config.toml
init = "torch_default"
residual_init = "none"
learning_rate = 0.0032
beta1 = 0.95
max_steps = 7400
epochs = 4.9
lr_schedule = "cosine"
weight_decay = 0.2
Rows from block 6 of a small image classifier, named by matrix and row number. Rows with one number belong to one channel. Each number is 500 + 25 x the weight over its row's rms, rounded and kept within 0 to 999. All counts start at 0. Numbers have three digits each. After the name is the row's rms in percent of the matrix's.
After each channel's rows are labels from the 100 images, of 14976, where the channel reaches its highest value: "responds to" is what is common among them; "peak at" is the part of the image that holds the peak. Only what is clearly more common there than usual is listed. The data: simulated fluorescence microscopy of cells. In brackets: how many of the 100.
# convs1: grouped (8 groups) 3x3 conv, stride 2 (model.blocks.6.convs.1.weight, 392x49x3x3, each kernel summed), inputs within the group 0-48
# convs2: expand pointwise conv (model.blocks.6.convs.2.weight, 784x392x1x1, transposed), outputs 0-43

convs1.261 074:475516511471467518502520480482507516510508493460451518462468469522477467472476514489511452516510469516467520467481514472477510464521498471463467475
convs2.261 069:508526490494476488504497482495473483486481500484444488532507466498542507502494512493519505491486488479496494479458458525489478523502
responds to: crowded (60); cells: ten or more (60); membrane rim (31)
peak at: bottom centre (39)

convs1.175 112:470485483464478534496460497532538496489482503491488461519529489463469482517529481480489532486483481533494480493472486453464487457478497547466491489
convs2.175 082:479538502514511463541478486540474527525550509488523486482530469478542499479470485538469443473472483507485488505521525516506512518489
responds to: crowded (84); cells: ten or more (84)
peak at: middle left (27)

convs1.304 078:516513526533522519536489459523472521528519534497484525529487523525536523520526490515515524535510520515533521523525531520468517544529477534532515516
convs2.304 085:485482501491478503477478467474489503495508470475540479471480487496483520512494476476510466507493514478461405517514524519534489482487
responds to: few cells (99); cells: one or two (99)
peak at: top left (39)

convs1.143 099:499468544486468474548548539568491473494486503480491482499494474497507521498485496529498476469484472486494540496535477516527496495552523487498488495
convs2.143 091:491472509462460493454496483430506484479492478493509494483467492503447515526533471469518501512509512480486417497470525495594493501499
responds to: few cells (100); cells: one or two (100)
peak at: top centre (26)

convs1.46 077:523538526461527488460487487486535489528510524471460489512480472526529523514509479489486529482503531478478529506467488484556527488531521466526471490
convs2.46 088:484565530498500547543485486480485553541509540492500520488512485487503482477479496536508463497492474493496480511534494504514522472517
responds to: crowded (83); cells: ten or more (83); green stain (41)
peak at: centre (25)

convs1.362 088:484484502495504462498480491481493502516499490452452475507475501492485508505499514503491450465458496442454497454484526465507502451458466500496495497
convs2.362 106:521477477497501489480508499479505474475497476513440432517470501501526514509497533478520496498501522487491489485513508500491474503483
responds to: few cells (100); cells: one or two (100); ring around the nucleus (31)
peak at: bottom right (41)

convs1.376 055:473487501496501468499465497498494500510498500453462498503453501501487505508503499502497461473461498453433502447494527463502498451470454505506495498
convs2.376 068:503463527495473507463494491482484455506457449489504488488459480498482512508487512476505500506502496465471469519502478490533506500529
responds to: few cells (100); cells: one or two (100); ring around the nucleus (29)
peak at: top right (47)

convs1.372 121:488500466480465518486524478474495466495470478515491470451523470478503462464457488464478507485487482492529491519475500517455450520469521493487477473
convs2.372 056:496549503515516534560491505495487541525498554489498533514540496487517475478483518557487468500494489525518487491518491504503520496492
responds to: crowded (90); cells: ten or more (90)
peak at: bottom centre (28)

convs1.220 068:500447489497493482500491470466503461487496505497488502485495468462505468475465476499481481481461469454470485499465478469497500511493463484461449459
convs2.220 083:508531500513532580530497506496467543539525549493494522523509473472490459459490509517496478479485463525528505498548533514461501489481
responds to: crowded (82); cells: ten or more (82)
peak at: middle right (26)

convs1.54 107:502508468455500501456487481511494490486477469456498454459470479466503453479450500466506507502508496497499448500458459508504502502501486469470505510
convs2.54 087:504474488487494480486512498464484499502499473497457477504464490500476516517511511480539483503495499479496463409458510473500487486459
responds to: few cells (100); cells: one or two (100)
peak at: bottom right (41)

convs1.176 104:458476480469472527488459497513528487484483480482481465514522488460461482509516478479482525485483481526493473495479493452459470458467481528465493489
convs2.176 095:490540496512517484550479498534465517529569535490515515506524471481549483457473506528459453467480476522495499511526531524482504511466
responds to: crowded (85); cells: ten or more (85)
peak at: middle right (28)

convs1.28 044:499507492425502509471503509503503506517471486471457440481462486512498492488477489505500499499476499440487497471477506452551501495506488484488457501
convs2.28 099:481531508521502564497486480491484566509477511494489510470545494480477476491468490534498460494487463493482477504548501516486507501503
responds to: crowded (80); cells: ten or more (80)
peak at: middle right (26)

convs1.166 083:498494480495498454479499502475453481495489525521463501460449492500500490459443480484482447496483481457494491472494497504501526496496489440501497472
convs2.166 095:515495488498496486473495503464511478478476470513450435474482509506509511514492531474506507504503515491481491509516498506501475498491
responds to: few cells (100); cells: one or two (100)
peak at: bottom right (36)

convs1.273 056:472510520469470507510516470471512513514511470476474508463466470517466473471472510475508451520523470516469519464484512471473510469511503459469476470
convs2.273 057:504524483499525466526511496513470495499530508493471488519492470487543483488500486482540487491479500495505486498479516519482491505459
responds to: crowded (71); cells: ten or more (71)
peak at: centre (26)

convs1.380 064:470497490500490499469514458458511495461498463497470449486511495458520487497494497486466489469468463471515470502473436506490484507453510498465503500
convs2.380 053:514547497513504578520494495503463550534513513497478504530507482485492481481490510520497459490481467509516474472518516510472505487487
responds to: crowded (92); cells: ten or more (92)
peak at: middle right (29)

convs1.275 137:468489489462458493495490473478494489490493510465478491462462470488468467463513488477494515483486464488467489472481486461464487461490498519463453469
convs2.275 137:531468486481483512452511493456499491497468505509516504517462498511450514511499556461509517502499506473475461512492497487530469504482
responds to: few cells (100); cells: one or two (100); ring around the nucleus (36)
peak at: bottom right (40)

convs1.226 078:504471514528506502533495471471517449516528532502499528467497480465503491486482486522510458514475476469483507524472504446523523529496464485448472482
convs2.226 095:480551510515510554508496498485487559509467523497504515477517506487482482493477476532512460495489472512500474512536505505502504495504
responds to: crowded (78); cells: ten or more (78)
peak at: middle right (26)

convs1.103 170:480511472472506507472472477483453516486469480524494504455455507451488496462475472482462506503501509501455474457495510473474489475476475484497513461
convs2.103 126:494547523518527496558489513528477539528533534494501517499526483480533481462486497544481481482490474523507525482514524504479518496519
responds to: crowded (87); cells: ten or more (87)
peak at: bottom centre (26)

convs1.302 124:508510463473504487470501545473499485463503451507511468470510472474459485501464509505507496457511474509458479480493461503533506466464513458470509507
convs2.302 114:524485485479517468479522512476516478480490457514479439511460512517485521536519539470543507515505519499501495481480508483521482488485
responds to: few cells (100); cells: one or two (100)
peak at: bottom right (35)

convs1.41 064:471479472472476498489514511503474517498470468495496468466447485502476470467465491503516476497467473466492469462487510465519474505481470492469440495
convs2.41 095:497504510513530500526493498545459504559578521483495514516491462472531460435483476497495480454479466518526515490517541503461512491483
responds to: crowded (72); cells: ten or more (72)
peak at: bottom right (34)

convs1.130 091:502446500486456451502499500506486463488487494476464459493489465494477483487486492491496460452457465460490495490511452483500468486498491490457492489
convs2.130 105:521485505479475516444504492443503500505446515512502521501479499509417507505487553480484525503508487454470461515486481492527483500508
responds to: few cells (92); cells: one or two (92)
peak at: top left (40); middle left (25)

convs1.126 125:501465468496470464467474472504497484499498498505457472498496481497454494497494499480496464461459478462496461497521467455467455501484470500459511497
convs2.126 132:516488486490508485492513502483486505500509480500449462532478488496497513514516523488536490504497506491503479437480518486487481483479
responds to: few cells (100); cells: one or two (100)
peak at: bottom right (37)

convs1.192 112:492495480489492449472487494483441493503501508509470494455449481494497486453460484488486437482477493447484487499493493495495512490497485456489482476
convs2.192 101:509475501471479516449500506455510482506453498524514528487487521512456509511486540487494496506511492465483463514490472490510480495503
responds to: few cells (88); cells: one or two (88)
peak at: top left (40); middle left (29)

convs1.299 075:499499530529522511522500412523494517529510528517513521522511530521526518513525512505510516526496522511526518525515524522428507532525507527521500505
convs2.299 090:479485516471469511480485474457452497500516516477526506476471458486459500491496482477509461503487488485481427509506521507527493483497
responds to: few cells (100); cells: one or two (100)
peak at: top left (35)

convs1.184 066:482492525489491535536481499518540528511495456478499485546537492480491536551532512530536545492533506537498486526491493477485467485493517521491498535
convs2.184 098:479519510488463497485477469463498524490476463475541509457506492501501525518495475519524472504503511474463429512518498506538492485521
responds to: few cells (100); cells: one or two (100)
peak at: top centre (29)

convs1.70 094:499504489459499500433480482508496495490484465457493447457480467469502443466458497478510509501514492489496451495473484507501502500502480464487505511
convs2.70 077:513485489488486478480501499450496488479464480508452482477479492519450521526486545476503512502502492453471476494469480491522489505484
responds to: few cells (100); cells: one or two (100)
peak at: bottom right (45)

convs1.114 132:500458484496461453484487484519490477496495497496460465491490474492461498490494494489490452462454474457493483491520455463480453495498481497458508492
convs2.114 113:523492484490500490490512498477478513507507471495474475533481478492490512511513521484542493501493505483496474453482510482506487489470
responds to: few cells (100); cells: one or two (100)
peak at: bottom right (33)

convs1.243 123:489451512527486507526477482480525467519529527500483527467477490475495471490461489524508476510457489451493509519480510469526520530492485478463453460
convs2.243 104:482563519498498542539488492486477548515516558493499534483529480489497481472488486554503463495487481493492479508530496502516512486522
responds to: crowded (82); cells: ten or more (82)
peak at: bottom centre (26)

convs1.205 089:498462489511493481518488460460514466497516518497486509467487471471501473470471476507484468491465481463466486507466482454512509517493454490455465463
convs2.205 090:508553512516518590524507498482475553545514543501490514515515486486477462467491497521522483489478466511512484488538518500478503485511
responds to: crowded (84); cells: ten or more (84)
peak at: centre (25)

convs1.218 129:492496460476493463475493471462510481467480479499495482486496459506494498466498467475453520459498528497457461479469455475470481506499458499473496498
convs2.218 155:533473483481489486481509491466496483496482489503490479539467488499465513517509539476522512502494506476487478473481506483513472499484
responds to: few cells (100); cells: one or two (100)
peak at: middle right (25)

convs1.343 089:471480492498489459500463487486491490500492495455472490488447488490481489490492491489490464472462496474445492456480505455491485449482443494497490492
convs2.343 079:502473493484491513458503499442501494506466492519493523485475499503460512510496550478510486506517493472485457484485483486498491492485
responds to: few cells (91); cells: one or two (91)
peak at: top left (45)

convs1.350 108:480488505495509461500471495490496503515499495449453492511459503502489511506500509507499455462450505452452508453484525464508506457463459501511497498
convs2.350 088:514444505487493506474504504484495468506476465500513469492449493505485517524512518464536499505506508488487485514515509474517478481520
responds to: few cells (100); cells: one or two (100)
peak at: top right (36)

convs1.306 152:504503463484498474464506534465507491471500459506513461461512464480454479500471509498502495462501463503461472469493463500528501468461516465466501501
convs2.306 137:520498491481516478502522513478497504497512476507435456518474501504497518517530519486564487513507510505514491414468517472500487491483
responds to: few cells (100); cells: one or two (100)
peak at: bottom right (33)

convs1.64 123:489523485465488492450482494504489494493475459453488458454476475464494454464451526477507509492513488488490457487473472508495494489491474478468492511
convs2.64 071:513469502475500498477516512452503497495474497519533518493461509506460518523504551473516509513513493484478459518482492472532496462479
responds to: few cells (100); cells: one or two (100)
peak at: middle right (28)

convs1.178 105:501491492495500450488503500460449482497494534533476506463455480506503493461452495492488446487495498453488490477494498508501534500499487433502490481
convs2.178 109:512482491489484487466500506444513481469447449507474441474476512530489524518488527459499509514512516485473498534518476505527474505515
responds to: few cells (98); cells: one or two (98); ring around the nucleus (34)
peak at: bottom right (40)

convs1.105 097:483508465493504505456454463485465510503486491511485496457470504458469521477505481467468502504491506490477456472456498464459476491470463496483501472
convs2.105 085:506575516504493554533506493476477551535516573487490537529503483489484480472508497539517496492493478505517486484525510497483513479518
responds to: crowded (85); cells: ten or more (85)
peak at: bottom centre (28)

convs1.266 088:472516511473465514506519473467503520510505493455455516465460463519478472477484510478512480513513472520468514465471516463474507464523504490471460470
convs2.266 079:499421471506482504484491483484499446494464499500503492502465494500458518514475528465487500490486505449467462507525507539509469508481
responds to: crowded (54); cells: ten or more (54)
peak at: bottom right (48)

convs1.150 071:472480511466479530534467511520533486493491454464499468540531496475479506530519503498504536490517513531502481501478492451472445463475515519481499511
convs2.150 084:480507509479459515482480468464486516492494522483531531474504480493463505488497481520503465499493488487486439494527506503559502483516
responds to: few cells (100); cells: one or two (100)
peak at: top left (46)

convs1.217 143:490498465485494468486492465455521474472486489501495491479496458500495500461497464477459517461497523496456463482461463462478487515501454500461496498
convs2.217 149:534471478484491481480509494475494484490482480503472465548472491503474511515509545479525512505494508482486478469482504486509472500481
responds to: few cells (100); cells: one or two (100); ring around the nucleus (30)
peak at: bottom right (36)

convs1.147 045:489497486504501510525500507510507512497510416428471490539510515497492514544509470506517525520511462508514499490516507492501420489490492495507512515
convs2.147 085:464509505483481469492465477475452473499513548466481533476476471488478502499489474478486478495483491488485459508478518517532489511490
responds to: few cells (100); cells: one or two (100)
peak at: middle left (25)

convs1.382 088:473485498495495457488478479473485494522493485458462473498475497477488502498491505499477457464462484455457482454473529462498495460464462496482489491
convs2.382 092:522479479498505491473509507485507480483484480514422443515461511503511515518503544471506498506501511495494475448487507497479474499473
responds to: few cells (100); cells: one or two (100); ring around the nucleus (34)
peak at: bottom right (59)

convs1.313 116:502501469482490469463494533461496493473502457494502459462501468474456477500478500501503499461500461503461468467498461492526501461463505467470502502
convs2.313 117:511505493488516481506526517482491508499522476504440470515476497502510519518528513487550475507506507508520485425471522479485493483480
responds to: few cells (100); cells: one or two (100)
peak at: bottom right (43)

convs1.284 068:474515519474471508513520478472514517517514470473478513470471477526476474479478521474506436526521474515472523476477521467470516470516501459479468473
convs2.284 063:494531489490502467537500498510484497499517509500456493525487478482546488494505478500533493490486499498502476481468503524469481495472
responds to: crowded (72); cells: ten or more (72); membrane rim (32)
peak at: centre (30)

convs1.116 094:501457467487466459466474478499491480493494497500459467495492475495467486495489498482494470458460475462489462495526466464472457495479470498468511493
convs2.116 115:508484484493494481482510498476490500505496478503443472509483489503498516511501535482517486499498499477489476425480506481486477487464
responds to: few cells (100); cells: one or two (100)
peak at: bottom right (56)

convs1.133 062:483520499496520517496491491504460513503487489495515509426472517440509521476508471492462511524516519514472497463426519528489517489506507496513510459
convs2.133 103:470505510478473519482487483470469509487492544486509551475491482491465496480517468501508474499493487476499460505514500497543491482516
responds to: few cells (100); cells: one or two (100)
peak at: top left (43)

convs1.146 094:495538507508536534506508508497490533508500502515534533467493531473528513494513491507481531538534533533497512488414531534513533503509516501528512491
convs2.146 082:473501495497479479499480464486463513506535511486516500479523464484505495487471478521483450481461487476478444504508552510517495504466
responds to: few cells (94); cells: one or two (94)
peak at: top left (35)

convs1.142 127:482523466487519518460460469498463518497478484522502513455465519456490510467492477468462512518507517506469467459473517478461496484477473492501510466
convs2.142 084:497582516511497558537502501488495567517473571502516533504533503497501486486487507568495485497501480504506502501539486496506515496526
responds to: crowded (82); cells: ten or more (82)
peak at: centre (26)

convs1.177 096:492488485491496451483492499476442473496486535523495495460454483490497482450449503481477446488484503455486488473490495496495522490495498456492490468
convs2.177 083:512494486484494485471507505433502501484449473509459479476479507509459522522500541479498502515514507481466484503464481487518486501489
responds to: few cells (100); cells: one or two (100)
peak at: bottom left (37)

convs1.191 078:500494477491492457483493491485447478488493459471461497463452480493497474463463474467477452477472482452489486491490498499498470501496480461499493478
convs2.191 088:510526515477484571465499486451490518531506526501524544515476497489455502496503517497516509506494478479498448509544506497513492469509
responds to: few cells (100); cells: one or two (100)
peak at: top left (32)

convs1.129 088:509449494493455459497492491492495454491492495456468463504499468502462481497494496486499460466464462460497489497481448479500460492492487491463492498
convs2.129 090:512516496482473505445494491462488496488426527506483549507495495501451505503487536493484519504499486460471468503471474500510491510512
responds to: few cells (100); cells: one or two (100)
peak at: middle left (25)

convs1.366 112:463477502501502460493465478477489502509495486453465481502459500482485502501496504502480458465462488461448483451476517463502498463471458493491490495
convs2.366 102:501485485485499497485518505468497497501489483507471489506475504504507519514515538486523474508509503491496466439469494484484486478461
responds to: few cells (98); cells: one or two (98)
peak at: top right (36); top centre (31)

convs1.138 124:502463467497467461462471470502495481497500498502460473498497482498455494496493500482496465461458479460496468495522466458472454501481468500463511497
convs2.138 122:522490478494505486495510503484484506497510477499443460526481489495510512515513526490534489500498505487497478435481514481487482487467
responds to: few cells (100); cells: one or two (100)
peak at: bottom right (47)